python train.py --crop_scale_min=1 --horizontal_flip=false --translate=0.06 --arch="mlp_mixer" --norm="rmsnorm" --expert_mlp_ratio=2 --experts_per_token=1 --conv_stem=false --width=256 --label_smoothing=0.1 --loss="cross_entropy" --adamw_lr_other_params=0.003 --grad_clip=1.0 --steps=12900 --weight_decay=0.06
Rows from block 4 of a small image classifier, named by matrix and row number. Rows with one number within an expert belong to one neuron, the router's apart. Each number is 128 + 32 x the weight over its row's rms, rounded and kept within 0 to 255. All counts start at 0. Numbers have three digits each.
Before each expert's rows are labels from the 100 images, of 14848, where the router gives the expert most weight on average: "peak at" is the part of the image that holds the peak; "strongest on" is what is common among them. Only what is clearly more common there than usual is listed. The data: cartoon faces.
# router: router (model.blocks.4.mlp.router.weight, 4x256, trained with AdamW), inputs 0-127
# up: expert up (model.blocks.4.mlp.up, 4x512x256), inputs 0-127
# down: expert down (model.blocks.4.mlp.down, 4x256x512, transposed), outputs 0-127

# expert 0
peak at: top left; top centre
strongest on: curly hair; grey face; black hair
router.0:167226126146204160106164107135130127099144131108113183110100150153112151116158094059127115160226176179067122147141120140137138084108119112117143095099097203145120131100147154105133157081128125132120140153156120167134135120122116103098160136131112090075107184104103109129148084126122149147102144133199127134132143100131131094093118103132147092131180121155136126155129125074148093056086
up.2:108157094117110189044109096107129128134120114103150207142126134196113110149158135159112161181140072087116124143131120127110183136132154125126118127197080151090142099147130108086136163131133224138149178067163180140138119118153114144164143173106106135200211134126091150170097071162120138079107162178087210180150147174120143132145142133095167131160150089174136105135106131161138044139100
down.2:138132080162099188128174123122135077166167113179156125132140162126107177091152178148165088120168115152123107137135088118146082132114145107132090175078150165156171134129105117146154109116113095179145126154095168080143157088164183186105132142126196170150119150076137149121164095172195132132113126106139095126066112098107126138117094178111059143115153158118170188096182152134147100159122
up.3:106089108130137087062150115155174084129076083073065134137178108132084166093097144103141104124169158125104113126197172143162097125060142119109117202134145154161148107140115073079164086170114105133135148147133107131118153079128109156105140151121143100122061072178099073124111100102148140107139122121178108145125122088205108142147136127162058150133129134116163109115125132149132112070096
down.3:061213184208128136157093140160114109065147155130117112168104146059205130186106065159122131135078139142102087131123148130161136149144070141133147145219152126079137131143116153103106143129095123139138091142126119106119173133168126129145097062131131125113171131116096170110177134137096105137139087129135125166132081131141169146118117164151126062093115137140072048104114089098076163163158
up.4:180098121130170124095177124114100103120159119153107131193141093105118168077116153077149146169079158176135113114164146129147086093131152204159108143112167121077079095154051121133165102113130152154134113170136124107078141152144181159160122234158083139177163121139117127147116105154096163099099126082105094120116169119122112140156068124157117155163164116178131110128142120091053074133142
down.4:125163089189085124158133111225102123173101144080156132090103087119095041095172097124108171120084155095143140119068070101135123115143185128126108122097131144130114173114119115195099122087174113126127126106156138095145080202086119084103122087158116153117106083147181165131054128114156176113149123159118153097106128133125095135160143151062164110160122145165039223157124126142116075126122
up.5:122140127117119110150166121123160133108169131137152108129095082115185090179131214097117136104095136078103152122102152156126084124149112163162166114183156133142071131204140118111157140104137112138133095157116104105176168159089097141146144081162149163081131179142114158117113101121140049137161164171157114108152142144127117136075215148157171137114162113168132117124139152117175159094116
down.5:150167157154119138148089115106134122126060166147087132132098159100158140158120093178172085032136117176138166145121117111121164152075167128113156087098083134130128139114164176167132165155093107176125119160176130150124175119082092116145093129167147112138082142160137104160103104111124144088127187101157162156196070093088123129162095139112099129164129117120102122128173124171060107137135
up.6:134084159109079090111070121150131172154161130148193153130131187147182222154137166127140131115112098179110101164167112136145128147091149056089161098106112104151148165157147236139104166142177132123136113154071153106156117121160091200196073186082140133087121158098048092127157121108144151115170137212127091124178088169046126134126108132161157086139115127102138079123139169077104132114142
down.6:129193113159137078117145139129122139153071153084097114118123137160143082108116071120151158115191143099095151180109164143150091190133081129095190142175132182144103100135108038089190080112122172118116127111169095148194118079191168087050136138160096145114125083068124124138103108155170159119121144123084120165101173105167132118120106156109142145167127136102155125173141130122103125076105
up.7:089173105100098143121164138147161129111124154111153100140150122138144155171126090088096110096049093113130133071073094120110136114151109132141105153143149102120032108125155082186109123132128154100126103133144165160116185101142124170109137144160129144139111117057127157115154137085159128119163105130101122154103161084150128075104174126130128117184079147185136097133178182091146085164099
down.7:096098121174125153113069153194104145152159119137142185120111117129083107105112213125197112093124109153103113119148189135079110168129156102128106119098076123129147118169116152088133130121139084103178164144157083043079130125157161144140120145138130063145126140149153085165120116148132127152098123105191118096125106161146105090105126089127140141168156156101090111098130095118080122166153
up.8:132121084154127057114084166158095095149090131084102150126124122175120156125126070068144164157106124122170146115155129142169085139140094167120085139106139117137104081081116136121153089106170061158125157127130097124136175084143145174149095064198112099145102118151158109155131096127031043130148156119136109139088120154146108161128124155088128127135116098119185123107063073118123105118106
down.8:143147098117136160137150101158165095074211083127072113150107148082144086163136142147153102103176171171075130105137074101125137111151125108190113096181099122150107099159163137157085155080082134093088086159135148110158145179106137124162144120055141144116167104097101178176150155127113128141141151116090126119181108129103149109134149117078106132115154084147125082095112098098110141131132
up.9:166153157163106141110134149139130121143164130190192092101165167103135167040110141146138144111136128138194120208116135132108172144152166105110075091127152133130110159142135194186111136117102117107138113127106083127192108171105122092168103161100124146150160141092100166085080121113100078071146132142156134075119151150150119141160131113070182125163159123136130128080080136134097138169092
down.9:192127132139118114110127127184171137197098116163099134113093107158140159177169146132104113129122104170150114129120169108129076119137168137110110150197129132117237118040080103116098164146133112092168124151129107107100144141097139110117108131144132103152168120131111152184209133140108109116155140081127116149127066160084154116180119176131141140165079130094179159177063096163188145148115
up.10:148091136127177126153145132133196090152073134151116116176119164126088115114191118154209110074177165136137127165078107095098172151105133151129123158097179066134147116107111190188075097133099122118118131089123150166093028132115109126119143078069135151136150198137183159138124116156154137150170104136170089084160131117156116115106127085105051075130109152148104104112178144181167165124114
down.10:155121111141144124136172131126119199141167110188164112121095152117195144110153142118106083166130068127165103180107146191178114164142117126150076167166162151126155142156096145078179145123128105057137118124101132132198167150153147102187126095093141067084127140099172110070126155075136142156116139066203118203140170125086131099099125112095109150128157120155100110114113149134120145075073
up.11:160161138126123166111120112171112142114131061110088177138155171078085160105073093076106114123135081139116147125098093130047066132162125158154181128148214149103133037115166104087125131141089156158080139071100165098161135123147148133124172131152110105160100101101109163094137150122127158127123169149117115102127138079103149154172140163086100067138141146151134119062068132140162165128126
down.11:130073105086124183137132079150134185179074145124136133142146107168120071152168112137076117082136157086160136084159088053137178116115169147105092121157142172177166106208116116123111113123171141098140129158190151113096112156121082148152174123101135122093144157132067149143069081105191065161126084122097144100120108202129125097106125099204144106125108134142093124121083084178127147188135
up.12:072159136102255167053112143178122120162092128149055104119120104088091148145089159188114048138128141085102140172159114104142177115157087119069083091214155161116148191098133206060083153099099133175117126132120126170122147179144128156156093151111145150131107157133088145076119145092109149113135093072111152091150079132130125136090145107129098119166156163148151130145165152074113143080112
down.12:129137127180094107157180133059097143090127091092082136083056160142191153089129154166149158126155137200123132100101104074124200187075080085102115180119208121142101133127111095164127166147106132108139102148116152073108107083175063141114144132154150106080116137149074134116089152124082066109126126139112130145156141132142120174150105143108098075124102098159090110166091130109171165112082
up.13:145112150153145081125114135101109112123141111127157126108160120112093155107079116098052119162136146118151118094102137125153159128143105154113157170132109124095088107089118106140154130115086086151097191151127108138174130145095121123150135169177125128159137111177156114128105076099087163139127090160050064132153112142177172147150168094082159131125160066110146149137157114131120125151187
down.13:148096087100114068061046132132102037197146131161123114101106109076158119138183116089147110129163099168093098078137092151141127112160120086128165123141092112128110145152137178203077157133111111116136124168113101101139109076115149151133131122152108141111147149037129144139129141036125140140194180123114138123143122108090123106065122134126157124168163175117123122096117161105179124141173
up.14:156128118141108155100137122163103155159165115165125120084115162113117153074108130173187135136103112128080079161164160117123132170132130156086174102090145162125062104094121110100107116068107120077140112128180085101187122093095043123134144102109130184148081099100147199145121164116093143122127128120099128141154080135104136132091112106123078156079070063132101103117146142123135141121085
down.14:154101128130163156138110124140153115087102146140120179156114152128144075118127109105099158167154174081120143157138183134113146135111166175163101133157155095140158053128149143078137110152117104097132079088096170172097134134214066110149117220104109071137123097169091106111202125121103091084101185187169110157168129134144096104135098096112116151136152131152123119135146105148133148166107
up.15:114171090155101121129075119139117160125134148125114151131097131142131074115150146196204125101169108128107076100072157111115144099076180085136185178096156099134106172117153150104126118127086065189174077141154091178162137120153101111031085136091110154138135090180163176149031100177121073140138135117142113113127106127161132148085139086165117162139119104136196112085108173123134132171124
down.15:102099150115111111151146147134076111189105100126148117134111145131121173113135103131106103079136158113179102162141119111104102102126073167141082132087112094087160208152151068108183098159136023121124146127135136125123183082138121204153126130109133096103135096143088093133177141158099204074165122153110122108178142095125079147112140171114184130064123160108125103096150121075133145129140
up.16:101122129126135148107136147126105140117088134186103151113142165095095147091149149122144114084113139143131123076121116130091051129125112125105103113111123152114155105096076120129109127055138101161086175147118184136097070108136065159089134124150199139136098156149173160137117192084102150063182109110120159121125160126131152107079207130099106109185139179128187150087130173080123144165083
down.16:142202141094147142143117137102157159083152154125147175180124178128112148120085154174121172121134156111120130141146117113125141088100132122084125156118126169163119171105102169107152156168167114096170097074077134137103133135186086159149151099174122115137088130112077119102149144145109153143048137158077195131101086090138106127157066070163110155110123132112124113112143137144150086050118
up.17:125110148129077203123110183076152182163125134134145159123083129126160149089070113151144134120121097142053134174124068120141187120202163129114131171119098169141117147119145075130171081101200093108069157160132138096168118113086092085093117109082127107126126064158106128070122137149159113142135099170138089065112120129188108129194100094140141188119166136135106087123133130142111104089146
down.17:142157041139165089132160069072099092160083088144138123150143201164104148129154108179079138126163153100119172108168181172124162077056149124119130106193126101130110133081136133150121135148123129081117105073101086155164102061138139143130099102122174118081134111089092155102180128172143106151140161114134159142115121124066086130082107149093126150126106118116149141156124124114139139157127

# expert 2
peak at: top left
strongest on: blue hair; curly hair
router.2:139074114133094124236160166106139073140117097137120149138116180089116173112133154184122112063158137071145138161144177220144087189167148142151147133167114078094164167210160116129162145155099170123117060116132111092089121162163093120138161164120063150121144152155200146148160180107131126101119220126123142147204167161151132154115119099171126131170164210148169152117141116110115144102137
up.2:181146100177125168119086165190177136163128102078139086157094124169176120113135106171105124083210153102125067112161111114105199172095099120153124161099119137119088090130109117115126150115115111133153161099134157155144166149176098168115131155185119135123162222100131120114143111133119105123134122136117139130164149191137151145064103091125181097089084123114146114124136135097045083157184
down.2:116086125100111108073127111186102159118128102161103162057135165097153088104140108122091221143056092128182129125118147202114133190180123114073110084129115163109165139151105117133100125102122141093095147135215109122112112158121152068060169108122126135088133120124123145083182126161069097216115141117129130203146207124193114107135136121074117118121158170103089136072098112132138140137131
up.3:088055110121091100140203127129120165123128115130121187096091089117138136161114136091139137112103122069152115141134110149150164099116146093111113147158188142128113121143145079163159140154170110144128102106150112129147094073074146170138175154123149140133127121125181091127145162129155144102140075129094103234164138115169096132083144136119150137117092129139089135128143163171080127133116
down.3:135098134120096147063067170178105178154165158056105097139129140121128131055075126167160132120133189136110122127146139081077101127136133136073161047038086108146075141115139119118076135171131129135184107114145108077091179180117134130145132126057097066118179140159133078207141118138175138085110133133174127091102107156131086091123160182130122059138188116129170117079114067133157156080118
up.4:117160187137131110109143145149089150101220081140120090160143159136108120128086144138203133180141120126103124118143141192153172188144138142150114139114088122131146155095138117118195227109116113133173103147142199114117142125168122148115146180121131167091058118093182051151136126117118093087153156148111162087135114148194128060137151147109189085133086117161163143148110144094103067130126
down.4:210118097149076105140126135124132131178069187117131137147168104108092170105137101148140096043127130195135112149168182151131118068160128150165210208126161161154162126150150115192072102195153139105125102135135145099108117138083107103141105158149135146149118139141146179091132093138168163110167143146154078164178149127148122122198081093134166088125090156079132172107154126115154127081116
up.5:124084116105133103117142187135087138079139074140107106119198102134135172103099172139112144162087127068124125204166105176124175145149060105128124078115150113103123122122145160103135091138106114141133091104102163121146143070117105113134117117192114116086119194133119118139125178125074105167119124145182144126145120074162038122131130164090146124130153130084104173113101091148170151149126
down.5:181129118065137116175151122136108057127121085087083172107071109108152073081103104057089092093140144157096160104184162082176115161140165125169142125140120170111119153129119121090105124168081077066131159131135099137181110127120163141150104104136174143120124143083166100168155077138155140131142157147143120147099122098101091137160110132147054124115152126173090071072092124188120072116089
up.6:177152119164104122137093081083155101084115165094146120135140113104134203125110112088160147143072145153098098132106133174146135133120143132111157125171069116145148074137130135173148151141113126079105109101102091138113142059128163107157084077133159104094168117097138152100100126154161145144108195134104154127122127130095175178147040129099096105105143130094136106105153068121133093170081
down.6:143114162087126163134194125176128186087136137176106113137114099138126096169168134173091087076167099090137174126137063061130083114101129087164143142080116104123136134098145148042127152132138118055142114143250137155179051115082055137111176085124198190168079150158119159089139118107120121142167133166133125155177172094104078122114174104165157140115134142139087171115069109099158090164149
up.7:155090181152131100126133187111068153079222073129049135101149095099105090075142137175175088155099122137157087126137189127141122105101110123100085141151140091137178170130135138113106104101131110106105132153121115127125117109086178172120109146133217061098111106115141155149116089101128105159193183147197127141095111151171105136164110137155054192163090113152118151154108111150115064118118
down.7:150114147103134126095152142149099149131069055084136152172142151158142173094105103097125102114122090068066131107108135154175182118131102153164188122156153136181107114113085143110089135116185136198180041083183105142108129133200164103165169148125105168126165182059111134167124142146144133083158132152138149122127148116127211160125185139063112085171144158140125086064152171142133167120109
up.8:220113083165167086147130138070103137096114109132089146180157153140076106081135138162101094171128141123126124160154127116126148147142125127133044129138140136072083073131145130150169130172131092128159113132119109140157134095144106095071113129064132133065169107096097067092193091074184046133118113121134110124113067105119162152184091155152097137135129103089136097079166185109104099090146
down.8:127166140101220183128153183129124098164118136076113190122085184153088088106141121122121174117069074125092184111144076152118121149143175100131150097120180214157121135108168103123109084117089161090131104047099109131130136117138175162133170126131174143135134143127095162062115106165076133121076140144152184096180117070154124126124112124156184127171134154140089128123159092226079119123124
up.9:178074082107087107156101119083085130148127111106069067086122086112102130095172073110128088076143116165104102146137100085132122143078101058072091087117167130155134105139135124105113116092125167108149126124103176114163105097100155140137124172124096105080090101173158088078167085152089144119132153131173092097109187072066083125158121117163167090116114155207124146100096104131134083179133
down.9:101138098159139101066137085171072170096147126113132103124150204126176157119179173203117170172107166128107141103165099115143136163121172164165104079125120181114129146171155127068122137113163104156122108111169115079086142143054155187121117095136094150179156092129105041140122114098123100171117151152093148091141125107142192156135149147082080125113167078097097086149096168116090128113090
up.10:105126113128165133147105154166137092125066133135163103140075149055163054163133204177109120135114101198125078102125101156100072125176221143154081138143119091149134119088129089173135123096083129132188102096098163111161108191150095120167128111152124120183100143108164140138075152117126133121119112048133123163108121124168178144055105099133090156163122101149176106192140134149091127143178
down.10:120143152154116106143060104095072112107167103171095120099126073166067183120202052122099111108100089082131099151124135098162154098103132111195151132156147140158143084150118160157138110075180134164132170166106131142022146136180150116199149164157152134131158140130079120093111102160083137157175117180149110154166132101102067198163123132174145090102157143089116153152124060116147177117120
up.11:123074127111138104109129131092051136118138126051145107166116161150125117128180129115116181102148207174127121098088095112107110085121096117121156076129106123094106175115134113152154163069109112129098103144129142122087121119148122157131152112157142135146158104113213116123150090147174148154140166140148113168103124134162137122050092101112120123139138072131160126189105091133106107128105
down.11:165072101093130155128115113137136070160142080177079137160115105109181170118108162133158113204164119131092127185192175151174114111179130157087139145162122151092128046135126177109129146132167131119148187165109116129117114120071163156110124153207116108122161177206099097128128181188183144106099110102068163099146130065096154148133133108117142079112129153125159150148139158160123124119089
up.12:137123119135129151078136098176108162151104107136168105122136110153131122145108074187104126097156080093151179157150139110168161137086143133094101091121030089135112085090107155083096126109106123108129133128132159138160070161144142187108116180108137157103117145121201133098111147145122135101083183156113155112152097090079149062149110144152227161143212148146097074107109110105121109107192
down.12:156145068127116142129135079117131123105128135134146171145158127119126094138114158108193174089100131176100134167091111187118137139130097184127194145117180122096126187166161130099138099118077147070155111101106166106158127138152201115129102093121083105136162124159069160175132140085141163123157130091123151163155146124200127092101142185152105134136064145142196102110054124140161085114084
up.13:115132156137139165150134127166106174189155071093104115124128200138136110122139135101194136127186131153157170159117125138130130091130129117101119170130162114133135107131131116118134125137093167148153132172162136150160169128100114088135112136182079146140106105130133190158049159129124112160133149182171115175142170147146104121098079054134182226096102156087091128154167144096088170099116
down.13:158187143152136099139070107133125161094080106168151122089104159142116165109116133135121182131139125169109102117180126095145143190114197121103166183148128148154169135098171120091113091114122119136104067173098097206133172108159114111106140193133109120096135137146103126161166094176171089072104150135136125127127094134156096116113149142140136114105178104194149064118097143101101215183119
up.14:092091177156084083117132181101162154137109093119120146124134119168055123118115177116186045164127127134110165113119092142113099150136128131132083148168081102067102157053068142148189124130113071100059173158086115162126096115163150132170085134157143128088130119140160151185071120110122173113152132132133167114129104093072106177086132099118076177113071110125141107116095090125149108137120
down.14:102219186149210133167104095124109088163145168173142126159108084147102147173090129147134092120133111117168100096161148078149105090090113142180086101099137135135164124143141084126128094127129134113156140165153158141176108094146144105079142191097124090167130152114091118083096097118116135114117106125107057091081150123154118101120143122050193126122152142160072168083108092101134120151116
up.15:090077127141119088119111109157136131194176086141124133155152084104159141109109130102128112173130117122136137116142133106156065113165145132148161140092120155158113123137154114089087109111116071121089112101058153151078174136138044118099118172104095119130082183139161163145143067077122107158118138129148125169190132150066158128159181136098101127097094113167052147126070146117099113102204
down.15:101098155096218065175166118118096102161051094102102186193183177152122171136093135125136162087094094122123116168097111098091117086138126113200099098166101131107146083133146139117141081184056134145142154106165082131108125100117132115125142105157111125156138075078110063077141127123170161139117172121129082123151141150183099102146134102084121107163193169114138114127142072104142126193078
up.16:133101103133129180067142118118073101131083205108165116112130090159099063146161131103103167080116156068143097125123093146100149161091198180078151103140161163170153140103085126110100117144013086113101127145123147126127128144138073169077082105152100134120155064130078112127138153160081158085103105187108156088138102143171128121142143153123104044095156121156126148118156109165161159158133
down.16:164132084130143162172155129153112120106141102118112150101137098147201140106129121119160153164098082151152122120104188144176069132139089121171113099163130123138142089119133111097141132105113076033106180149100166078139103117099071115141176118109083108114067142110119147046094182126176130081121172132134138116154092076121160114189105160108167139081123181136061136149104217119134070072100
up.17:139092137092095127161116106173156152160161118101145070147166116136113160085087107140117161104122136159182058136118168066132141066126112065107143133140133095071129140097070118091167181103106115128127129132069152093186043149177146155184111179142134085061127113080196130116138120095150076146120141131156132152098151086088046119133137195138141115137122154184177159135132149111123073124122
down.17:139140145157041178067166139108070140126115174113150113133134145143174114171136110136135179090156067116064128118091079125130166165119167190056157126067131164140095105106126149106148120133140090141123097087177125176144144126095136151110135100108172050179133112137163117114103090167080123097130117121190074101125084147093182126125159101191167137200161071205131116146134160133094125122196

# expert 3
peak at: top centre
strongest on: hat: no hat; a mohawk
router.3:076124084085092106110055115124130145123125129147155097113108109123108064111079153138127142117054076140154123097056118084079125087114085098053106129163157136136140145124057109099073090158158123097118098124074129117171086112098104102089129126135121121126131086091142106111105148108100099092146051110072070107060134122119135123106105081098121141078029083116108073116155136114131120162137
up.2:096137135167171149082128152123109160173168108128137174163098098150157125180117109079161128080173077185133105088122181116084102150139197075138151119105140082069100166123096134127080190140087158153126133118227098060163113131132151125116085135086153153107167117097133107114049134145099135057102151159120124070168117094081113119074111122147183173112147112092179166152147170169084164149137
down.2:120130111108081155137147177140159122102157155163136110134100127154140136081107146160148153127132136107082146115158053070131109079076099101111156136137145130150146140129069117126164153119137107099106134113069102079105154157122051135127133081189146143111083110127109077171111136127170139099141185157123134137182134122137085122046081109083126152117146113204144128113135070144063120078187
up.3:087148134124092125090118092093200116088115164130103152151100134162149101136175160157171158066110179149108189110069100100137140145196074132149107181147185081144161190163169119146093139117128098138182128094144199107135087102172119183166098102107149153143177199108119173072143133119154142138101138126102150130108081108162177103141124139111144143115144091142139117160118120137179077080160
down.3:166107099164141096155181145103142104147158112165162136152118138137142113121180163096087091159149057129084094142155107106113129114102157083078147155124101152124195130093075085151140153166146178112143128091117105132173159110102198142126124128161107171160058062097078162124147196168163104128143153130074183132123169124125107103083121189128123093169140162123153182115077153142167075143097
up.4:114080133090143115091152133128099105100098137089105113169136133189137123153131093176126143115106143165110050103117102109133137102110120090128126146109050147110166129118144119122135157057208104112129104142148090169077099077160133132165095117135147144098172182182159139158093120128129100105168132121166130118153154109175114130140069151177146148025107108078167173138191110108149139166132
down.4:074102136091146139082155118159148156123109197143119120053098183092096096081132163110127090138172133158065100092150100149108099168095136164119113134142089159156121128054151156099090131183131154113135142140151178098133159185098148159133089098119134144141081156080097183108126125109141077179158105084145139163217105130065092130112155160101122135153113123149131136166127178168163114114193
up.5:145056089152168169076176149101129175157151135145135120195106115122094099082111156125144081135111202121116111150119106189134093101164158125143073147152137065150114138130128110148199117149166157143112092149114143140118130097137116096169133118145141100095145118109111124148079162101104191132178159161134081122083144134088088150152097193086142110141111119091156102126166139166167091123121
down.5:196078113153139114122187099128098103134150082143127107077113105092150107153131103084122155099085162097109108157060096155099116094137181129061154143104119145192099172120155169162103134169111138132122110023153120157133128106122103134143113149141163112083133139156106103121097092174128105098085135112153082130155129139133170103097115151124110073131138168136110157126168093164103122151129
up.6:108133148082103146215189110146126118169114158156146105149129173134110142157155098136114125074114139114093161152129124103035145152090157092139130151065125183115125146137191127142127153173143074093151120136141127167126131081094133177165158128147125187064074121135119132169132130143172172137106155114098097135004130112119105128104107096143158129122132146137120094156081152130115140158153
down.6:158177153143103104113074151095114083122129148131101108140099138093154089147078143173170067195162129180161066116106116104187077138138131137106181066137117105190113097134136203134131134098100099121090168108196118138101095107156096084132163136128110050140198164102112127043148176156141140151087141092157159129119087083069082112180150098116093144081094104117079104101144117150111112110131
up.7:073177099123156083127118127136157145142084135057137162157184100141145139103062106105135152135161094107130171186131088128111099127075173117142182158138156159108112143138134150112095092116109165172153153086121199108151123109113148123108097113123125164129147128136066139176162122120197114100115102111058144129079144150159190132183155135103143159148128094137169110125186148122089085138105
down.7:163115042169117177134179099074118096102110118175163127114112153156082114229117167118146132102111128201133135082094121124135149176204143137124137137160142132137197151071095149071131088088134133080145156155203140099098140140087136136155115167090152162107146149181088130152117167136098150097130137144133110128089153092151142123159106120177167166107148135124101095181178095136168156066076
up.8:143135144125105146055165113142063087150137113118178114158190135127115160127158056174135139132189125056152206128148122115100137163157118160121161111115151069143111144121162141151125147124103135136150148138149082159085137164149070143160168143109128125085134119114229168166121163088135093136118136144152170095120145088103112168148105135114079136088138121179101139087153154149145090154082
down.8:149090095138117101099096198115124148156150103138139105168065110134182147097152154101110088104201174118115120103129161115153106110126138120114131122124114129154146136072187180079173121105138102144091131136061105167117123142099101162118158162115131121101146114082119152131070131108097095107164058177116143156051073131108126141086101174161140144179094125110097101235192157172206104139160
up.9:115113068128174102119167140125132105167137148161146120114080099127136138150160111129089103135087159133115180132128104112112173160191188126154190142149153102130169134102162128126142114137126144096141100147139132088125097125113124167159110086120105188172103127161129111050106116142104111095152125101179111193094154094149145101044154154190123124070111149136172156178148172150099169162143
down.9:212181117120188168133093093178161135123131134122159165126162107104117105057089182178095077097100178155114144118142074137103151140094138142128123151133122158058137105172124141135108075152149113088126120193160128158113136091152161147117158145143184084132115138089154150114114061121127093129114141144159195150153125103143142113193144100151120105144120128169171140138079177104121087085198
up.10:101123093137112170112126074143120096097134128093144162115131122138102146144114104092045124198072143114146170128126145193114121164133126146150094101080099111180234122097143112143173089098114126163188122121127172153150126142157087148113087165165172087106085099140065136100177166158133127122125075145150128149107137154153080102106158135152123155094098139105130141072149117120112113111105
down.10:131141144149085146125161105174143192118124127055110185250122141106136103079182102150118110105151096087204151097123148096058160141144147119163122151137119145115114062097126106124163031140122091081077204126180117098137112118149142067120150030080076089154145184146118114138120142142156103115102165079167119099070161141082160076115161107120108091153146111117103129143130142126111160142117
up.11:127095114161109134116102130132187122099112098170118160119122109131124064109111167145083100133150152083067107109172111117138161070102105142106092096119167141101162102182068084097115086108133092198117135100156133031142096120096182137075076130136175091113112134180068130113088093114140102080147120108144096107113054115114152159152138115103056118122209130122116058084103129117173128113105
down.11:166152154085181053178087093123122099079154143146109126104142095135099138130119088088138127099133148143153124137091132101139111124135100166165144150140101172094068149120215113163116163153143177133083124110203126159168066112147098143133102078146132180159187144129178218155134173164157082154104082085095141155178138163136109149084108030154173139094108070129121143162152136120101100147152
up.12:175113112159151163122121068180143149160140146161179106072120152178086169107129074102106099134132087187097119137164165148159153105083117146096122191118132081095179136113133152129174125138130185129097074129095134109204146092093112115148146159135117140160169149118149132135142145125106144146129186142111093090131130114166136165163097144106157130075109132088177189091125141106174191140080
down.12:113180081064128117103097125111031120068153113125100106165143142097128092093125146143158103180125158141143153109078109135092174127149156140073178148090115137140119109155121113115114124071118121050130073107082158178126140143133175141106112125086160107113082127060145126159137100174110182044127117147153180116170092087155141130086168134139128174144129180149130170162126123140114102072110
up.13:154130112114150141149157138116149144130128045169044112133154098119120125144166137148119115121125163174134182108131123112135184137086152126146055121154137153141142123143124143131148114147125125162075161119099123149124110172172148148168076166093097092138156166084153117141124127110127164068149099162059145083155032135145118112155133134136125089116166113166171141148067155110152117128112
down.13:120111175083113110140110108210112110091120160063126112077150113109128096157158147131101131130173157127149116163135075133132095131142086092114200101110127123188102197096132147133147207129102114168169077117165144105106143087176088121124144133118128138172118140118117116077126142110085134165138160143132105096116149176110144190103126105085123147137107121074140133137068113132114126101148
up.14:123131119126072150078149093107097155135132092160143193147162150100195125107130060151174139143141171087098154124139146141137148121174131122121138115076113112135152171172097136152205127082135092127098123126080174087084165104177132145120166127172125133053165075192044122055094093103125123139131087138152055161156144145118147098149150134110058135129147141093106120136098124133137166121109
down.14:148132150168107067153130157142159149120121182099158120106151176166133161208124145140131096159125149120147108051183130122144107125133147119152171150122120136111121098088158139140130071107101114147122158146113169124085132083132074142167120137109157127113158195105140141169117129165179128069136117134124130182136109128178122110110171162107097128060148057197143110124144072122076083086156
up.15:112100077105146142208126105129111076102158156087174107193145133125069126110085178135125152147161153113134147111105144099140143130126120126199117123162158108167120120136195193122145127125128118117149124083092153169149161076085121181144125095140087153139097197132191097109133182131143170125157121175053128071145126063142104102093150108133143095094194090148126147155122103151134076143123
down.15:072187162173141129063113152151110180115120111165131170150122101158182133140126093161171052149096113201133095074162169159185086112109107110065087103138079143133101134140122190116172097154125174128162105201118129098145127099131198133149110138140144141133074147131098144081130124100138138121070106081135125160091110096106111130165107152120119106149123101114180116132118162145094120125080
up.16:085066122134106163149087143103104150163099103145181128116107121174120161057116177152094154123101085093195142143125147104071128128115103130143090193182143115123130115112121118166155124081160131136099079147109149129151116125082134106071118074129155128180116107175158106116161137108186149083067158130091142138111121179105107165176098102079107078140113142142135215116188161110129202170163
down.16:102118152118135119070165082119111175138153129130088118144092060087129084151119099131167104148141125137084167168155116148106143175129190119127089192095127114070098125106111153103130158097136130077138133166159142167084153109175132179103104137159163157123114073120094070129137154161073126123126129137154093115136129088105117114091208114155114147163172112145128096093132088129077102116104
up.17:102139103168109129077134200127080176175180144175086077186140110135092149141178116132122103117114073083142155147162118105155107151080145155170128160148107112175155091145085131122203173155166133096116147177124118115115137117058087165196135182128182144169115126129089147088170157152143145074096069134107092115148136099098144160122117160134123127107112111158191162131133082135087102095138
down.17:146170147102156085207123150124124119078142145013116145172115174097157076165122074126080141135145172166149151126145073114100160122166078103118108190069092158141099099137125160162153098129131172158133133084107062081146149111147118114121183125136083100108164122112144077188138076080145147055112152133146145092104182122167095139117168117077076085134107088128135138111174146136141159106082